Weights of a small encoder-decoder image transcriber.
Training: muon at rate 0.019, 4200 steps, batches of 128.
Data: 97500 training examples, 5.5 epochs.
Rows from block 5 of the image encoder, named by matrix and row number. Each number is 500 + 25 x the weight over its row's rms, rounded and kept within 0 to 999. All counts start at 0. Numbers have three digits each. After the name is the row's rms in percent of the matrix's.
# b10: branch 1 pointwise conv (encoder.blocks.5.b1.0.weight, 52x208x1x1), inputs 70-139
b10.0 107:514492497512543516528477471511447480483502536486468489478487504506459482477490525523502501515464504520507491496456487474500517517487513505479475493490486488468508485504488530490496497431507498513502490511511453
b10.1 105:472498500496518462533478491516520502459494476509568508509488487495507526492472511518507520492499518476496507484517501510522491486470499487493487497505488490511491489513490516445454512480502540484495506493476495
b10.2 093:470505531489474489517490512491494526505506550536510499461533481479509534495481451515523495518516524539480507492493464482503501499499501461529513499487529486531553498470498518525523505469528497498518479514484485
b10.3 092:492458524479494511487535481510498462507506545491487527472497498509527499498492496519504499521478507521500517498527490501494497507499477491484479482515494484447503524516502490543472494478524503545495493508467508
b10.4 090:522512494489484510525512459485481496495486496526481471502495508527507507495519475497512504478527471522551479475506513487500488540513513519504506471500521522526507500464504519461532506478516490533476493513491505
b10.5 103:482470474504498508495496508504490497477511516488521500513483495496485506496455479500490508497495538503477482481467499508508490475480496488473537500522474505527489497493485451491456516501491501483484502484493519
b10.6 096:489496489488504469501473496485519538490491474437497509488517464501545522455472474498474472474506545475487480502518496508484478476454498489519483513476429495522504499547494483476508514500478507491490517486491508
b10.7 093:511497513528538520464506487503524513543509519502493526540479498501500508503517510536520478541509509514502496483474463458539491523527509529499471500514526507540500519509517490497482525508479481516490505492450467
b10.8 094:513490497517487461457508496478534546518486487499526517494519503513498496478508512489506483496480477508515514514514452521509475457522477502468488502487489510481510482497494520499493505510479527505489500476525477
b10.9 108:504473522468515477462499484512474479556522498491476506507481456484490523485504510515481477490489508550461495491502488486528474488497515491505489498475539482504547503516478484553486486481480489486473494511516472
b10.10 093:476469495479485512459495518486499505469496486473501489480502467515501516464512478525498483498513505516498486493484490471521498483512504474487451497509483503504514479463479499529503535468518498487455496491481515
b10.11 091:489499493507462498470512479535477502490503532487489495467480472518511485506535490458464487464488493517481500489499477495480502482471469477517511488474460524489497447503490488533510474489515497469501484515494508
b10.12 096:471493513505498493478483505523504460503569560505509566515507496511491515492527506480514559535507525519476501513484486504476504490483512513520463509505479496515570512490543506488513502486515495488520482511499502
b10.13 103:527506495532496501486507510509529483488486491522470526478531500524491507518486497511510509518477479503517511509494516464498522495488464488496487487514517473462507490497490486501511498512486504524531510503511524
b10.14 104:480523479514495537525526495480506465484482529485474475500487479493513512515484503464473508517496494474527490493468502492482490526497485465469505492455519453487470514506501508495511498496505494533485494480507491
b10.15 085:507497541517466480458525517491503487531489516519509514515472482502455551511501501502479485508506472491507513519499523501521482526447527498488467520492516468491527473491498500458501510480500475464476517488496477
b10.16 097:501480536507491471488482493495469483518532564482487511510498514474529500518462479512519492520508489559507465501482489531500480467544503531499513472498496483527529495512472463483477522464487526511465485503470478
b10.17 096:471488492494505520515504498487494467504502509485487483491535490511536501501506516469506489508456517557497474526529480442476522496514477514509512496504492469520537483538527514485509534472510484492503498521483478
b10.18 105:510500497474495483503472504525471549479490472490499486515495492512491510497490519474506509492536504534466538496492526462521503455519539475529475526510475493484491533471488469533494478522521542493499520478485506
b10.19 099:462484509476491487487483472512489525475520511519518468469522500518516502490504485496492490517538467528510516499503479537495471488512512508503480478513500518504513517484486533556508535507535513469465502479495476
b10.20 106:502511521507519517517493504489537467517491517478510496461493524506509497497519516516487524468485472503518500500467479473496485493481501534483499501482524487513495498486474533503514522498513484510492498514487516
b10.21 086:516494496493505489463488531477494488487482461524507502477469477491509493475490512484519464502459515495477503494481499507499527488480517478483511511508508508476483497478459468484499506489503526467454488502510496
b10.22 095:520504484497482514530490489523535522473479509473520453500508507496541506501497482442516496490461517515519498478500473479494495481509498496483491468494502482511513477485496480477520513479496504477473497476497512
b10.23 110:485503525485534512447485498538511519511498469495532515503493495509446502479502517488487502499512461482503537470517550531492492492514531509527482483555529493525494497429489514498527509484483539483527499521495532
b10.24 109:506502503500501490521499506462462528523474504489493485497501507503490500499502474467504492509479525519536458504524489475518518499519474488488464492466497477515475468487503464472525517485514503494488488508508510
b10.25 116:504489478497488486471489490466503469494489477483499488484497501514479484478515498476512474495482507487490492510474490485453493491484512498475504493513504492474528487480466470503474529483514498500461486484498507
b10.26 092:505492513491471497481534471489524479498513512505502494509522478474526513492458494521505471506537495495511472533544505509513517491553500558510481479462477511476491485531493461452497517486480509507500503499521528
b10.27 110:489524562481490479533434486505501491463482492508512459464495492520511484474521513504526512510533506493497533491540532462498513477518508487511505544488545487480468500495519500475508518499515506517505496504522488
b10.28 101:533498545486498506468495461499508487502499512488518488512493508511479495491501499500492507527483505501537487518463472470475523571504474560492499485495534477479490506492536528491510518495552475539484506487505510
b10.29 098:494460469480487475493496493506518471492507507486541530495485458484505515481474495486483470515462474512485498514472479504490487490497510468477474464521489493504586493525479518443484506501532496456495487482475457
b10.30 106:488490516483523468558525495508479479484495487509490501482524490483492499503500495525515511511498497519465502501521509478482513459510524484501538506475496474508521504537469490509498507477508483488474500509458465
b10.31 096:471478497503495487491493543452535450461511458489508481505525521476467496519503494472494496498505455444490540503494540521469510494526542486523503490482528523525492521463492517476477527435427506516498502503435472
b10.32 097:487522505485492497532499534504491490513490486499530514494485504510496525492482490486492511508496452481487473477479487518510511479488498478488517529482506510530462493500482480450490488482492515528503504527493499
b10.33 099:515495479476510509463484478480461486455513535517461496472499497502523462479477504525521459463478477502485506495504490485477499510534490512511480521494464503482462502540511519522537502495512502535457499473507493
b10.34 094:473518533485509482493512452510490492500478471525473464477500495521490508480501524479503507500509539526498518515504496489518494519502475509509475483480493497479516519513514507508495487478579492505478482482473484
b10.35 093:516484487497492512472525524506485489473510497512455486499491518524505473481499528498485519468485512511496488535473502469509520520485471497489486482491493487498509516541499527546505552446522484474503494498510472
b10.36 087:496482550484502522503529478503461461542500540488500455477496500500533496510478511490464468455491510520490469498499506491508469532486491503510504504491522486499496478465483493497488513484472517462503492506484470
b10.37 104:484452485489489537470524497497498480510520534467518521523523518499478523501497503501552504525505481491483521500529495484533534524479502492461500504508494491506514509479533472491483486482528522542491516483502472
b10.38 101:474463501511498496456501493509482480496485469472482506487508491481462499502520505488495457517508489502499493509459505450515489481494514493478477507460498467478476510495482538480479532479527491489494511527488492
b10.39 112:512508471492521482488483509481490503499484480501476483476490498519455473521478498522511484493527468474476494506484492455459497507491498499501502495518464521490429473455497454529500492470478483471449489499555481
b10.40 102:529509513497504487501516512478471507494498481504495475496525498509535497489521494471517472513512522538507464490486480460514503489513466513489501500478472511470506478547500513536522500483518480479451511511447506
b10.41 100:527469519519500504508470479546468496484517514482515478514522489485534490508529476508459495515518484547494473549505468454463522520516510513522501511492475513503511475513515510520521517544544466467504518493433456
b10.42 096:505511494502482476511470532477537507512505425496551522511502510466496483474528495484505495498506471456488500486512494552498492463477523524487494474505515486503490497500490508477474498517488495463480493467449486
b10.43 109:499522482491516544529478493541509487509502535494484505519481486486502509525504478527456500542463538490507495495491477479539494542524500540496461479480492506486523505543524490509513497526502482530479506470503493
b10.44 100:492528459507475487556486517503526465516493491483505489504506490478462498518479484496503492516499484483512483481526496508490473484454524519494490487482463481476491499466475517502478507528532513485492520484458487
b10.45 110:495464546501487503465495544504480479471519517502484469486485496518483504477491517460502471513488478509488501477488478460528501465508505501489505472480526494486519540480478513508499490501519501484510498494458503
b10.46 106:472507499519488489518507487501489498492504496518482530474505495495479479481476492493499511489483491500499493513468494502507506478487489521507472486495492497521505490468499489482473481473506507494485514473459503
b10.47 102:496484505505482488483483454493512544517504495526504518508484499515489489504509492522487510481499544497489525452457507524501499503508503482511481530512507477449512516478532468474497503456452513500478502514521448
b10.48 095:497531479487484521478525504507502471482493494497489501525486508468486488528495509523455498504482493477512482510512496516479470491515497520500482493523516445496464482521503496459499520487519478482504481476502513
b10.49 102:499492509495501466489463535483504509521524507542512481498499495495551507464466526467488531462526462502488507514486513494539460484487536476501548519512527464507486496516501477512513496493504474464460503512496509
b10.50 102:528497518498496468475472487493498514503517515494488510511482492498503490483494507501490502517523502556491496498492510491484472488484530467486505500501498503506535466517506504548506466482483481480515494479515490
b10.51 102:505528508485513496469492479537541504475489518505524500522483516507461479495475516523515508490538533504504508535485529467498485493497481483505460538453536508491483497472474505480504505543460503494517517491469550